config = dict(
    arch='resnet',
    dataset='made-up road signs on poles',
    train_examples=122500,
    crop_scale_min=1,
    drop_path=0.05,
    depths=[8, 8],
    widths=[48, 96],
    beta2=0.99,
    batch_size=512,
    warmup_steps=320,
)
Rows from block 10, named by matrix and row number. Rows with one number belong to one channel. Each number is 128 + 32 x the weight over the matrix's rms, rounded and kept within 0 to 255. All counts start at 0.
# convs0: first 3x3 conv (model.blocks.10.convs.0.weight, 96x96x3x3), inputs 60-71, a 3x3 kernel for each
# convs1: second 3x3 conv (model.blocks.10.convs.1.weight, 96x96x3x3, transposed), outputs 60-71, a 3x3 kernel for each
convs0.6 [150 119 117 158 172 153  83 171 188 100  67  81 126 142 132 116 121  89  78 128 116 134 124 103 158 146 125 186 135  90 150 143 149 148 105 116  88 105 146  37  44 154 108 136 131 128 152 154  92 100 138 101  80 121  53 107 108 109 153 142 156 170 146 159 122  82 133 110 132 121 141 124 178 101  69 106 141 133 144 151 156 136 129  54 121 141  80 162 176 156 170 134  69  99 146 129  82 119 120 138 158 163  70 145 147 107 149 134]
convs1.6 [122 165 139 106 120  62  94 131 121 114 148 157 130 163 121 121  87  90 133 139 130 163 191 148 122 147 140 159 182 130 113 136  45  66  37  17 125 121 106  79 112 137  76 120 138 132  85 119 151  99  96 148 144 119 186 172 119 133 155 116  76 126 121 159 142 113 157 133  76 116  83 110 144 125 128 103 144 133 117 170 157 191 174 111 180 171 122 101 145 155 190 172 168 187 148 153 100 117 125 107 101  95 142 132 108 146 126  66]
convs0.7 [ 94 101 159 112 121 107 111 121 125 142 102  69 170 119  99 180 148  53 104 166 166 138 125  87 147 130  66 128 118 153 130 161 125  85 109 152 133  16 124  43  71 155  80 175 184 111 145 116 116 126 119  97 142 155 181 115 134 134  22 106 146 154 178 149  67 105 118 127 178 168 116 158  77 133 138 145 129  65 113 134  91 109 125 125 114 155 140  95 140 113 138 150 137 166 127 120 169 117 128 158  38 150 121  61 134 157  88 132]
convs1.7 [100 113 113 120 125 104 117 137 122 129 143 220 122 125 160 114  92 136 110 109  88 143 139 115 123 129  72 117 157 119  69  94  83  78  89 123 183 167 136 181 188 141 131 139  89 165 128  68 161 130  96 131 162 156 193 169 149 127 123 130 117 112 128 103  76  95  95  72  66 105 158 133 137 150  88 152 136  87 162 172 165 127  69  18 114 106 155 147 146 155 151 139 123 197 181 199 116  89 165 132  92 140 182 180 178 186 164 154]
convs0.8 [ 95 138 116  64 131  81  83 131 135 150  88 148 155 106 183 138 129  93 114 150  82 113 144 145  97 134 101  90 126 163 119 169 143 122 145 134 124 113 156 118 172 152  88 137 151  97  76 181  51 154 151  17 146 156 123  96 157 140 112 137 132 143 143 156  95 130 139 108 170 117 137 147 109 109  71 132 129 167 153 106 157  93 108 186  39 126 108  82 165 104  87 107 130 113 129 137 132 154 148  71  71  95  75 128 135  85 145 155]
convs1.8 [123 175 175  64 103 117 127 125 102 138 119 144 190 165 155 147 126 142 133 129 133  66  77 100 112  69  78 140 155  92 104 128  89  82 111 104 144 171 138 137 160 148 149 164 161 160 155 161 169 181 192 150 161 164 154  93 109 148  77  62 138  54  69 147 167 128 154 120 146 173 143 185 108 107  77 166 156  83 130 101 102 155 148 148 153 110 111 164 114 138 109 113  81 155  96 101 172 131 158 177 129 136 138 152 166 128 169 156]
convs0.9 [102 130 169 136 104 160 134 104 141 128  25 174 154  60  88 153  99 102 146  99 159 121 115 130 152 123 159 113 106 126 129 151 129 148 167 158 129 129  58 143 126 140 150 147 136 115 110  53 110 168  83 127 191 135  96 113 133 133 157 131 134 160 110 110 138 184 153 133 179  90 140 156 128 128 116  97 137  88 102 150  98 178 147  89 151 116  87 131 136 161  76 117 107  95 148 100 120 126 152 136  97 146 139  73 132 110  48 113]
convs1.9 [ 90  77 137 138 141 148 148 147 131 100  62 104 108 132 145 155 140 158 165 138  79 146 166 136 141 139 137 140 178 135 142 168  97 137 136 100 129 113 161  99 131 148  96 135 136 118 206 174 113 138 132  98  97 102  90 114 151 176 126 128 204 156 126 112 191 215 108 199 148 149 164 117 131 140 157  98 106 137  88 112 143 157 166 201  96 130 155  98 135 108 179 176 199 160 145 156 109 118 105  68  79 156 158 116 131 141 139 146]
convs0.10 [181 115  92 142 185 141  93 134 125 106 103 146 115 124 138 123 133 103  99 114 148  94 112 117  74  92 158 142 153  90 114 166  74 167 169 115 181 126 127 138 121  77  74 116 159 113 127 110  58 114  67 156 166 129 134 113 137 148 126 133 124 119 150 117 150 151 123 123 170  70 134 120 193 152  74 151  98 105 214 158  94 101 132 145   0  97 151 113 159 122  50  40 136 107  91 151 104 140 128 197 180 148 103 128 141  19 130 122]
convs1.10 [104 137 117 120 173 175  80 132 131  75 105 118 111 171 175  97 155 133 144 199 141 128 129  97 158 175 155  61 138 165  95 122  79 139 144 157 126  96 122 103  97 156 128 126 164 188 136 188 132  79 143 101  53  45 146 152 116 156 128  99 144 140  64 142 121 168 128  97 121 127 129 154 139  88 134 126  83 149  45  54 102 154 157 154 123 134 122 125 113 149 148 128 108 106  87 112  95 126 153 106 153 168 105 132 133 129 147  95]
convs0.11 [ 76  54 152 187  11 131 152  75  51 160 102 127 142 112 148  24 119 126 134 117 167 110 101 123 134 127 146  93  99 137 114  74  76 142 129  62 139 135 115 121 137 110 110 180 169 136 118 100  90 130 136 133 152  92 181 137  87 168 169 107 159 141 132 119  18 118 163 122 160 147 164 156 116 131  67 109 120 117 168 109 104 152 132  88 153 147 122 100 148 134  96 111 125  60  85 156  82 138 129 129  80  84 142  80  98 145 111 117]
convs1.11 [100 113 134 100 131 119 148 163 137 144 132 108 162 127 114 135  97 165  93 128 121 150 100  95 173 101  81 126 155 175 171 164 233 185 137 151 130 130 123 151 157 175 168 156 161  74 116  97  75  83  99 127  78  88 110 105 108 119 163 185 117 195 188 108 153 117  99 151 141  81 135 143 109 156 159 173 210 175 119 206 139 124 153 131 140 144 115 153 174 119  84  82 123  80 140 145 148 185 191 101 100 127 112  88 125 114 106 144]
convs0.12 [ 93 176 153  84 151 137 131  97  24 141 158 120 145 157 128 140 110  67 121 123 113 135 139 132 162 147 151  89 158 137  80 134 135  76 157 148  30  76 118  86 121 142  99 117 129  52 136 155  74  93  97 112 131 173 125 154 158 143 109 136 112  61  96  96 152 122  95 166 113 106 123  82 129 142 121 133 141 102 135 104 100 123 123 134  62  49  97 142 138 117 117 114 139 126 134 147 179 125 134 110 162 163  94 155 136  83 141 133]
convs1.12 [ 99  81  81 165 149 131 145 136 130 134 157 194 131 149 148  93 130 141 116 137 157  73  83 103 123 152 110 112  42  97 177 132  61 134 177 128 121 164 117 118 151 138  79 132 171 153 133 136 166 119 115  53 119 117 112  79  75 129 117  84 145 147  85 128  71  76 118 124 104 134 168 168 172 165 125 195 153 108 100 113 101  68  69  94 107 140 142 121 180 159 118  72 117 175 114 174  54  67 178 189 134 113 190 175 114 167 177  92]
convs0.13 [143 121  96 142 104 179 160 118 172 117 138  91 122 109 146 157 158 145 107  75 117 101  66 140  91 143 161 154 159 128 132 129 158 112  87 145  80  83  52  80  88 139 114  90 144  85  85  33 114 100 143 121 124 122 137 147 119 142 149 140 155 176 135  97  60 127 129 153 165 129  99 144 131 113 115 107 135 144  70 129 110 135  88 118 159 180  81 110  85  51  91  40  88 125 114 148  93 155 183 164 120 105  84  84 142  92  27 157]
convs1.13 [154 127  44 166 164 140 143 126 157 191 141 164 161 158 164  56 128 141  96 163 189 103 138 165  98 111 110  78  82  35 123 133  84 111 108  82 140 123 110 112  95 128 115  81  92 120 147 147 135 138 114 153 140 124 149 121 117 143  50 113 154  76  54  67 112 111  94  92  83  97 169 149 142 109  80 132 111 101 147 128 157 102 132 117  34  74 136 116  61  82 160 157  89 112 143 145  96 112 183 199 195 184 152 174 189 144 103 145]
convs0.14 [133  93 166 139 146 177  97 116 128 137 145 130 168 151  74 146 136  75  93  96  73 140 110  71 109 155 107 121 162  85 156 164 150 134 157 141 145 101  47 114  72 128 104 137 173 136 160 140 159 137 141 128  98 160 129 112 125 171 130 126 139  99 152 101 125 145 111 144 136 146 147 105  96 149  95 111 132 121 103  77  40 177 200 161 119 145 156 116 101  87 167 125  44 147 135  81 134 154 118 117 109 116 100 127 139 158 124 151]
convs1.14 [132 150 150 116 144 162  91 109  68  96  45  99  72 108 153 149 148 121 110 108 123  90  83 108  86  61  32 127 109 125 135 162 117  80 127 129 202 224 146 170 150 119  91  83 133 174 117 146 154 136 140 124 147 177 129  95 114 125 138 135 114 114 106  21 104 126 107 147 133 127 156 202 150  99  91 126  88  53  93  80 138  89 109 126 128 162 149 116 167 136 151 144 125 139 133 113  84  88  74 157 166  98 159 149 159 170 143 136]
convs0.15 [138 152 134 122 145 126 100 160  97  55  82 161 113  69  66 121  54  59  37  99 110 100 127 120 114 104 104 148 125 113 150 146  96  97  94 129 107 130 127 130 157 179 119 148 143 122 101 115 153  72 114 184 122 143 100 113 103 127 136 151 141 129 139  81 150 149  56  68 147  74  66 125 148 130 135 155 152 141  96 137 140 138 170 141 121 143 119  58 151 136 120  97 125 102  71  75 130 124 171 126  91  98 142 119  56 123 130  65]
convs1.15 [102 112  95 137 137 104 153 146 135  89  71 107  96  84  95 101  89 114 152 134 136 185 170 174 164 182 192 121 122 174 104 129 156 128 104 103 159 144 154 132 145 131 135 162 125 173 149 149 124  99 121 113  88 126 104 112 150 136 106 121 126  82  84 195 116 112 175  70 125 193 113  99 119 102  96 139 119 105 162 104  91 170 160 140 137  87 137 162 115 152 107 132 125 121 121 120 121 149 108 105 147 140 134 142 121 134 155 145]
convs0.16 [111 125 110 176  82 159 109 128 162 133  97 132 140 103 145 152 145 131  97 119 127 117 143 190 123 152 140 118  61 105 188  98 124 127 107 127  74 105 134 108 121 113 191 154  55 110  89 136 104 134 170 110 151 121 186 139  82 177 100  63 152 133 115 136  86 126 151  73 158 117 122 171  61 148 178  66 108 205  83 103 128 176 149 111 175 155  88 136 135  80  58 120 168  84 145 129 168 147 118 101 116  71 150 100  96 130 102 138]
convs1.16 [148 137 116 194 135 118 155  93 119  66  17  66 148 101 120 131  87  95 147 113 102 132 114 115 117  60  82  97 143 135 141 128 158  98  73 139 113 183 193 123 150 164  93  74  75 112 160 119 100 104  81 150 125 145 161 129 153 125 128 174  64  93 165 121 100 124  90  82  79 152 161 126 183 117  96 188 135  79 102  92  62 124 134 124 121 122 118 123 138 107  66 143 138 100 165 150 102 117 115 166 108  88  88 124 150  97 176 138]
convs0.17 [ 70  54  94 145 128 144  73 106  87  35 119 149  42 109 129 146 148 123  65  54  87 142 145 126 148 123  93 122 134 132 127 157 150 123 142 163 152 129 167 136 135 155 117 149 139  75  69 118 107 116 103 128 131 112 138 163 125 108 143 125  78 112 137 163 163 145  85  99  77 127 136 121 130 152 113  60 108 142 132 176 180 156 129 117 110 141 148 101  67  96  96 125 121 113  93  83 157 126 115 152 189 174  93 156 194  51  62  66]
convs1.17 [123  94 137 144 115 134 136 120  85 111 159 249 135 153 180 160 149  96 122 158 152 140 161 162 100 159 138 130 159 174 117 101 139 151 102 108 124 162 161  87 147 162  97  61 111 116 134  95 108 110  88 143 119  81 182 109  89 175  90  76 156 148 115 168 172 206 118 142 185 118 112 109 160 170 124 133 130 102 143 137  97 107 113 118 130 104  90 106 161 119 151 149 141 136 106 169 141 178 191 116 110  99 121 100  92 120 117 106]
convs0.18 [115 188 135  94  86  41  83 109  81 107 140 148  95 111 111  93  72  80  95  46 138  97  81 139 120 103 150 100 157 137 126 152 113 145 131  99 142 145 146 125 151  86 142 178 112 131  72 101 140 154  90  83 131 129 124 135  97 105 143 120 138 137  97 141 131 158 100 133 154 135 162 163 111 115 111 115  96  79 150  82  50 106 101 125 139 149  57 136 157 163  90  93 100 110 106 132  96 125 160 107 142  71 108 161 133 127 143 135]
convs1.18 [102  88 119 102 128  92  83 121 113 202 146 117 174 144 123 149 134 170 148 180 176  91  92  94  70  58  93 193 170 166 137 138 133 160 106 171 133 133 125  66  88 106  54  38  83 166 137  90 139 119 146  73 123 153  72 127 147 111  94  66 139 122  55  62  43  78 129 121 126 139 162 146 129 185 195 189 176 196 179 128 136 110  88 125  93  78 125 145 202 179 140 148 144 147 161 165 107  98 114  74 118 119 108 106  81 121 157  74]
convs0.19 [101 113 125  52  84 102 150 108 104 147 107 104 149  66 133 124  81 102 139 157 183 103  62 136  88 105 138 126 118 126 157 108 113 130 135 131 141 170 123 149 101  77 110  87 158 138 159 139 165 135  88 115 118 127 134 132 118 111 107 107 138 180 114 102  98 124 142 136 114 161 120 109 143 126  81 140  77 127 126 120 118 159 152 108 136 152 132 145 144  92 119 124 149  79  80 112  79  94 117 137 169 117  96  40 115  73  93 126]
convs1.19 [168 119 113  78  68  86 140 148 129 122 142 164 137 156 171 140 121 101  95 101  60 155 167 135 128 101 107 122 147 160 111 113 142 111  91  95 117  99 130  99  84 127 100 125 149  67  74 100 113 146 141 132 164 150 147 150 137 127 144 116 113 194 118 170 175 171 158 137 103 117 113  85 126 151 165 105 127 140  88 125 123 135 158 147 138 169 143 123 138 156 133 118  81 111  75 103 121 119 152 155  96 121 153 146 117 125 137 104]
convs0.20 [ 91 138 120 105 170 165 128 122 141  94  43  31 136 129 142 142 157 173  67 115 147 139 150 126 147 126 129 166 175 144 145 154 164 150 137 133 108 106  94 105 104  88  70 106 118 123 126 133 125 136 117 129 114 103 149 146 124 101 139 125 121 131 117 122 142 119 107 152 135  90 169 159 147 163  98 136 143 134  99  90 108 155 112 144  99  92 121 101 134 149 121 122 131 126 107 140 173 158 108 109 141 128 103 136 124  76 142 147]
convs1.20 [ 94 117  98 116 161 156 119 128  50 154 160 152 133 145 131  61 101 151 115  86 123 129 117 122 159 165 157  96  65  87 123 117 116  61 113 111 166 112 123 100  92 126 107 125 128 138 131 159 142  83  88 129 109  80 204 174 102 145 130  82 142 110  77 167 146 105 116 111 110 167 172 192 202 143 130 118  58  97  51  66  86 115 113 124 128 123  98 131 136 112 147  96  91 145 159 176  78 129 170 133 116  99  99 120 120 111 107 115]
convs0.21 [ 99 103 150 142 100 113 100  87 115 141  97 124  93 101 141 125 109 122 127  84 103 124 136 177 120 136 189  73  82 119 124 151 154 118 137 112  95 129 146  74 121 151  99 103 120 131  82 140  98  90 131 173 107  75  96 111 104 144  83  76 137 170 155 150  97 163 115  66 157  91  97 137 104 135  67  58 107 145 163 147 147  94 123 182 127  76 122 173  82 122 143 130 117 123 134 136 120 153 127 163  78 154 144  78 104 105 119  95]
convs1.21 [136 155 151  91 150 145 115  90 127 161 115 133 171 132 117 101  71  89  98 136 122  37  95 167  77  88 109 152 138 171 146 103 143 105  80 108 142 111  81 142 107  92 190 156  68  82 110 191  77  94 131 111 128 137 159 107 114 126  36 127 103  61 136  94  69 110 143 136 179 162 147 158 135 151 106 102 184 148  87 151 134  79  96 133 107 110 179 167 155  86  96 107 143 145 138 105 125 117  82 157 124 131 135 143 143 145 114 141]
convs0.22 [174 156 152  90 134 149  99 135  96 128 151 117  94 107 133  86 147 160 144 155  66 137 129  95 162 147 154 149 118 107 125 145  87 106 110 123  70 119 114 130 127  90 142 105  68 114 129 147 102 104 125 128 128 109 109  64 118  58 137 162 106 165 157 113 156 126 108 126 144  73  69 147 170 117 168 102  86 143 119 190 147 132  85 125 127  93  96  76  57  80  83  71  83 108 122 125 109 109 139 104 146 120 134 144 125  67  88 106]
convs1.22 [157 148 126 159 159 127 137 141 139 140 105 107  99 142 116 103 169 140  72  98 130  75 118 137 125 147 144 146 141 151 148  60 108 149 115 104 120 144 157  95  56 107  74  27  71 116 149 186  91  87 119  70  58 117 163 105  47 161 118 104 135 120 155  92 116 186 157 142 148 185 162 100  49  78 114  70  79  99 119  99 117  51 123 156 136 136 108 154 159 129 159 143 154 174 103  55 135  78 124  51 119 108  64 165 139 107 148 147]
convs0.23 [117  98  78 156 138 151 178 122 147 163 144 130 144  77 115  78 103 110 115  89 124 131 110 131 140 123 128 153 169 163 100 120 147 156 153 106  78  84 131 149 114  80 121  91 120  91  98 135  91 120 115 121 147 124 167 167 127 141 143 113 135 105 112 145 101  72 166 115  84 131 135 150 116 156 129 146 159 147 106 108 142 142 151 151  71 129 135  89 107 109 156 118 129  79 103 144 143 158 173 143 144 120  95 125 134  88 151 145]
convs1.23 [136  94 108 110  76  80 140  86 107  84 127 137 109 115 142 126 146 145 104  81  59 132 146 103 119 131 150  94  78  87 146 151 126 100 129  94 143 139 147 102 113 128 106 140 148 128 163 155 127 138 146 137 159 125  93  95 105 117 165 122 123 140 103  76 122 105 136 162 166 136 153  80 158 135  88 153 139  90 154 178 105  99 108 102 140 134 104  95 117 109 124 143 146 139 130 114 136 150 136 110  92 134 160 149 110 143 128  90]
convs0.24 [152 140 167 158 167 166 133  98  95 122 120 131 158 124  77 162 160 136 149  88 117 164  89  58 132  77 138 116 113 111 147 109 142 141 143 164  57 131 167  57 109 102 128 118  97  96 143 147  74 124 145  77  88 119 164 140 131 173 119 118 139  75 124 115 117  88 109 146 137 135 145 124 119  99 144 159 145 131 139 131 162  73 122  80 167 202 166 128 111 135 130 111 109 131 103 100 100 108 123  78 127 167  74 132 129  76 124 128]
convs1.24 [152 197 138 146 148 137 168 132 123 111 137 124 107 146 131 131 113  60 170 111 123 119 130 136  69  80 103 172 196 191 130 158 174 151 136  95  31  36 121  42  66 142  61  85 138  75  78 111 137 125 161 146 150 181  80 109 160 136 122 130 121 100  95  84 128 114 147 182 122 119 130 136 119 144 143 104 134 132 129  64 108 166 150 158 197 173 135 145 140 151 128 119 138 122 127 143 140  83 131 144 185 144 150 152 131 134  98 128]
convs0.25 [ 79 130 116 137  64  74 146 125 113 127 149 125  85 127 119 119 119  94 107 110 141 163 133 163 154 147 154  85 138 119 122 134 134 129 116  94 110 100 157 146 100 146 128 177 122 125  98 141 130 109  93 107  99 148  67 130  95 119 101 139  98 122 146 117 137 100 137 150 136 151 127 128 175 151  60 141 122  77  92  78  71 149 109 140 129  76  98 114 138 151  88 126 133 115 112 154 170 110 127 146  98 119 147 156 115 169 162  43]
convs1.25 [ 85 110 159  93 180 173 119 139 144 168 137 164 155 146 104 137 148 103  77 136 177 100  67 122 124  83  92 123  86 142 181  87 117 154  83 118 164 166 146 137 109 122 122  99  96 153 132 123 166 117 135 118 119 131  93 118  90  85  92  87  86 101  68  63  70  88 107  99  86 108 152 132  86 169 163 100 118 131 103  98 124 121 104  87 129  68  56 141 158  90 104  92 116 163 170 158 132 147 125 111 146 152 105 132 144 108  98 109]
convs0.26 [150 153 177  66  99 160 101 106 123 108 101  58 106 139 161 119 162 175  56  97 158 133 109 140 127 154 114 169 127 113 162  67  89 139 129  91 164  62  73 129 119 151 131 151 126 161 152 130 121 110 113 131  95 118 158 175 145 163 151 141 124  88  93  78 107 155 105 125 125  79 141 164  91  85 131 128 112 145 215 107 137 177 117 145 122 123 158  77  82  98 111 119 115 161 167 141 126  77  64 193 135 101 135 152 137 124 146 159]
convs1.26 [ 97  92  49 130 117  68 146 118 101 113 188 180 164 181 126 100 122  81 135 130 103 226 192 135 241 207 152 122 150 151 157 164 147 128 144 117 155 120 100  98  98 116 127 138 148 150 153 176 151  97 153 155 104  76 152 171 122 132 155 140 127 145 158 155 177 131  79  93  95 113 114 142 117  80  95  81 130 189  82 169 205 168 153 120 130 147 151 159 149 159 156 149 127 116  66  75  84 141 157 156 116 117 156 104 125 130 125  94]
convs0.27 [135 149  99 148 114 126 148  99 147 143 106 111 101 102  95 128 171 128 120 147 144 142 139 133 153 133 131 137 113 120 131 145 137 154 136 151  88 130 177 118 166 169 146 127 105  88 120 152 124 109 140 142  52 105 110 126 156 163 140 173 144 118 111 146 141 128 115 187 100  84 123  61 103 113  75 141 120 100 138 136  72 107  99  96  48 129 151 104 116 171 113 106 123 193 127 166 181 126 158 205 139 153 151 115 150 183 128 143]
convs1.27 [ 97 115 165  97  62 129 143 137 104 134 141  97 132 117  86 127  80 125 120 127  77  99 121 153  88 118 142 157 112 126 117  78 110 133  39  47 166 148 120 155 153 132 149 116 160 122  36  76 166 136 117 180 179 107 128 123 112 114 125 145 106 146 155  70  21  87 107 102 147 140 121 136 138 134 147 178 152 147 169 153 113 167 161 159 137 150 153 136 124  84  66 112 127  60 169 172 153 154 172 103 143 143 141 100 114 128 120 169]
convs0.28 [157 100 108  91 131 166 105 139 154 105  59  37 146 154 108 108 113 105 147 153 156 115 135 121 142 116 115 129 142 158 103 100 116 199 199 107  72  95 166 146 118 134 133  82  73  67  86 128 145 121 122 131 116 125 101 124 144 113 139 134 183 172 131 107  66  92 177 160 134  56 124 114 138 150 128 104 152 121  97 102  97 130 185 168 117  83 134  92 144 119 177 146 135 122 136 127  33  50 108 110  91 159  63 124 106  96 144 136]
convs1.28 [148 174 131  66 103  81  50 110 136 117 114 116 140 176 177 114 113 109 170 167 149 144 124 125  96  51  64 142 124 121 123 125  90 117  92  76  82  96 108  70  91 122 138 109 144 103 128 145 115 119 136 197 180 113 137 141 118 120 127 111  93  89 113 117 172 182 100 122 123 122 115  92 135 113  91 151 132 132 147 156 167 168 158 125 120 117  77 116 152 104 155 110 101 175  88  97 166 153 177 136 138 155 158 136 123  98  88 133]
convs0.29 [ 84 134  94 114 176 158 100 130 131 155 124 105 157  51 107 136 103 148 119 129 172  85  78  96 126  87 117 126  83 122 102  83 144 148  95 141  75  55  95  81  46  88 111 121  98 144 160  67 120 175  97 131 151 130  98 151 141 142 141 140 106 106  68 106 140 116 169 149 142 134 108 123 132 115 124 114 144 130 113 117 142 143 132 139 101 101 127 131 108 129 107 126 125 171 137  90 137 114 105 110 120 159 140 129 114 102 152 107]
convs1.29 [118 152 123  72 135 134 111 184 140 153 139 140  73  74 112 136 133 177 118 113  92 178 157 118 141 174 132 102 136 110  96 133 153  78 157 159  98 108  95 120 114  96 114 131 119 113 114 121 124 123 101 132 144 120  58  73 122  71  94 126 147 137 128  73 120 103 117 161 171 124 135 135  88 110 145 136 139 147 156 188 169 142 126 122 199 174 151 141 123 158  84 119 115  77 124 146  87  82 141 138 109 135 155 118 101 150 133 138]
convs0.30 [104 136 107  20 118 139  57 150 158 101 144 171 107 133 112 116 128 134 109  83  85 122 124 129 156 143 136 139 125 123 152 158 138 139 134 142 101 104 137 102  87 109 109 111  65 110 121 147  97  82 165 112 102 160  97 139 152 123 166 164 129 187 111 111 115 129  97 107 126  77 113  91 154  80  84 172 101  85 124  98 103 161 152 186 134 143 139   0  55 108 120 148 140  76  61  78 142 116 101 112 119  95  98 132 147 101 121 151]
convs1.30 [170 178 145  97 127 147  44 130 179 110  71 119 111 146 175 155 149 158 132 112 126 142 107 117 106 110 145 121  84 114 147 127  61  90 134 119 154 125  92 101  97  73  73  98  87 121 120 156 145 110 134 156 126 122 144 161  93 171 161 108 153 136 111 144 111  83 152 122 151 161 132 184 116  68 100 125  76 121 114  96 170 121 127 131 150 117  87  64  82 126 111 123 136 134  46  73 141 110 111 166 115 171 171 108 131 140 117 117]
convs0.31 [ 91 111 164  88 156 137 106 131 148  80 148 136 167 148 159 157  94  96 148 173 184 132 151 124 114  86  73 141  65 111 112 119 126 111  64  93 157  99  50 151 146 165 129 111 174 132 100 104 144 130 140 142  64 112  89  84  84 132  99  86 155 156 138 140 109 128 138 143 149 149 148 133  79  89  93 126 152 153  99 114 121 189 137  38 168 163 125 112 136 152 197 152 139 149 152 124  97 112 174  94 135 158  79 103 124 124 132 114]
convs1.31 [122  69  45 131 115  65 167 134 103  79  96 135  77  88 144 131  99  75 185 149 155 173 170 160 167 138  80 127 161 164  96 130 166 119 102 163  98  91  86 107 113 129 100 122 160 110 126 158 102 150 139 103 172 191 188 153 124 135 117 115  60 123 130 120 154 127  99 104  74 114  88  52 131 153 104  74 111 110  67 104 152 193 158 103 103 143 135  72 150 175 127  88  52 129 104  99 145 113 176 159 107 121 187 149 107 174 135  46]
convs0.32 [107  93 125 119 151 142 123 140 162 158 147  83 137 114  72 105 115 134 118 131 131 133 113 119  91 130 166 135 146 149 131 130 123 118 130 120  79  90 172  55 113 156 104 113 105 135 141  65  61  94 130 100 156 185  93 123 140 131 158 151 137 150 112  72  90  84 126 112  96 114  97  93  87 125 128 129 142  61 149 142  93  87 100 161 113 141 134 117 127 107  82  87 120 157 129 149 154 108 121 113 119 124 104 151 128  80 144 134]
convs1.32 [138 137 114 104 139 123  85  90 116 138 128 102 131 131 162  87 125 134 132 115  91 164 152  92 142 133 103 118 159 184 128 153 107  55 121 130 110 107 112 138 114 119 142  79 140 170 138 132 135 118 148 113 148 159 107 167 133 131 150 101 137 146  79  98 157 141 157 167 153 151 133 126 187 146 102 187 155 116 169 121 109  99 146 133 112 153 127 112  93 111 122 144 132 143 124 130 184 147 137 136 118 166 154 133 161 172 144 148]
convs0.33 [142 133 145 131 113 106 125 109 123 113 136 147  27  41  63 119 142  48 141 105 152 105  66 123  64  28  77 121 109 121 132 138 127 163 140  71 163 181 132 141 157 175 119 163 147 118 175 163  94 128 126  66 108  88 165 158 105  89 115 111  82 117 115 111 117 137 132 146 140 139 164 142 129 137 164  97 118 134 136  75  82  96 112  87 113 132 158  71 122 151 104  83 145 124  95 118 121 119  84 181 138 109 145 151 170 107  62 163]
convs1.33 [160 155 124 130 172 145 133 177 179 195 167 106 155 115  85 111 130 128 135 150 158 118 132 139 147 127 160 126 124 118 169 147 128 156 172 200  89 116  98 115 141 127  86 137 138 127 123  99 145 157 124 170 187 168  56 119  91  44 183 152  98 174 177 141 127  99 148 136 112 176 194 146  91 137 175 100 146 150  82 115  96 150 125 151 125 127 114 150 148 118 115 125 130 118 138 140 128 162 158 145 153 147 147 139 140 100 146 140]
convs0.34 [ 95 143 142 126 146 160 111 128  87 110 163 191  62 157 168  65 101 126 115 125 136  93 182 209  63 117 141  73 171 119  91 161 148 134 116 155 146 119  73 129  93  78 108 134 119 177 169 143 148 136  91 160 117 106 115 134 119  97 130 108  97 109  89  84 116 151  63 145 151 136 135 116 163 180 154 138 159 118  98  80  65 170 116 199 132  80 101 191 123 131  77 151 126 120 151 164 143 142 137 125 145 106 105 124 140 102 159 144]
convs1.34 [120 139 148 126 147 150  84 129 145 167 120 105 194 198 154 161 173 119 127 160 185  43  61 119 133 137  97  61  25  91 110 105 101 105 120  89 163 155  81 113 107 144  79 152 159  82 156 189  75 133 166 119 136 127 151 157  94 150 149 108 150 132  89  93 113 141 134 153 126 144 153 164 173 154 166 150 165 198  79 107 122 102 133 153  71 122 102 144 133  55 126 140 124 158 141 138 156 182 189 178 150  79 123 118  84  93  91  99]
convs0.35 [ 88  64  56  99 116 142 148 100 116 110 130 106 147 141  94 129  78  92  68 111 151 130 138 166 109 122 171 131 170 139 117 122 132 134  93 100 136  75 122  89 105 153  94 101 144 139  88 143 130  97 116 138 121 113 150 134 113 115 120 181 102 166 188 141 105  87 120  66  93 131  57  55 188 149 145 137 117 153  80  87 121 107 190 199 104 143 150 120 141 126 135 145  82 174 157 108 150  97 130 130 144 161 112  95 114 178 153  80]
convs1.35 [ 60  99 111  92 159 155  73  98 117  79  63 112  60 143 176  79  92 113 123  89 134 109  73  88  67  91  93 168 126 120 147 122  84 124 110  91 159 139 110 181 127 116 171 125 128 134 130 134 147  77 137 164 136 124 165 187 178 111 166 185  75 129 143  94  91 102 143  98  94 144 101  84 176 117  71 161 136 101 169 119  96 149 112  96 168 132 129 119 161 165 116 103 127 168 136 113  60  69  99 117 136 164 147 119 165 160  88 164]
convs0.36 [124 137 176  96 152 151  80 124 123 158 146 162 130 106 101 115 128 122  95 133 128  96 161 104  77 151 133  63  88 118 101  99 104 192 120 106 170  52 134 142  62 165 122  78 104 190  83 165 195  98 157 155  81 128 146 155 137 168 123  98 155 118 105 124 154 175 137 122 144 144  97 154 139 156 139 108 139 138  94 102 127 135 104 158 115  74 135 151  87  58 152 137 175  88 159 165  83 144 127 150 118 151 169 133 136 137 143 109]
convs1.36 [111  94 121 118  64 134 122 124 125 103 149 110 101 148  97 165 175 128 180 166 133 156 128 109 141 121  96 105 126 120 138 142 135 110 102 161 182 157 160 150 138 158 135 128 165 156 114 136 173 159 180 142 151 142 107 144 119 157 157  80 155 145  63  76 103 150 149 159 120 182 118  62 133 133 172 124 117 147 155  98 118 157 150 165 164 125 116 154  97 117 175 150 154 141 121  82  35  61  48 132 129 199 181 105 184 124  88 146]
convs0.37 [ 92 155 164  47 125 172 102 121 148  50  80 114 142  98 106 122  86 116 137 171 161  89 137 164  39 116 119 118 147 107 107 147 163 102 129 143  45  93 147  72  89 197 157 119 176 133  46  76 130  94 116 145 120 123 146 167 143 135 136 123 130  86 148  98 148 152  82 164 172 103  70 150 139 115 125 146 144  80 151 171  83 127 133 139 155  86 161 182 105 143  76  99 137  68 139 154 103 138 118  64 135 164 105 120 149 106  83 138]
convs1.37 [112 165 168 130 144 147 115  84 121 138 117 120 114 107 109 149 124  86 150 132 104 172 189 197 148 167 143  55 100 131  98 117 132 114 158  92 161 158  85 146 140  90 152 147 111 124 142 120 132 128 129 116 107  83 111 167 184 173 169 160 162 174  95  80  69 107  99  87  82 141 157 128 123 145 145 131 133 152  65 100 151  85  94 101 103 149 141  93 143 137 156 152 136 153 132 104 134 140  70 168 119 176 139 116 178 138 116 122]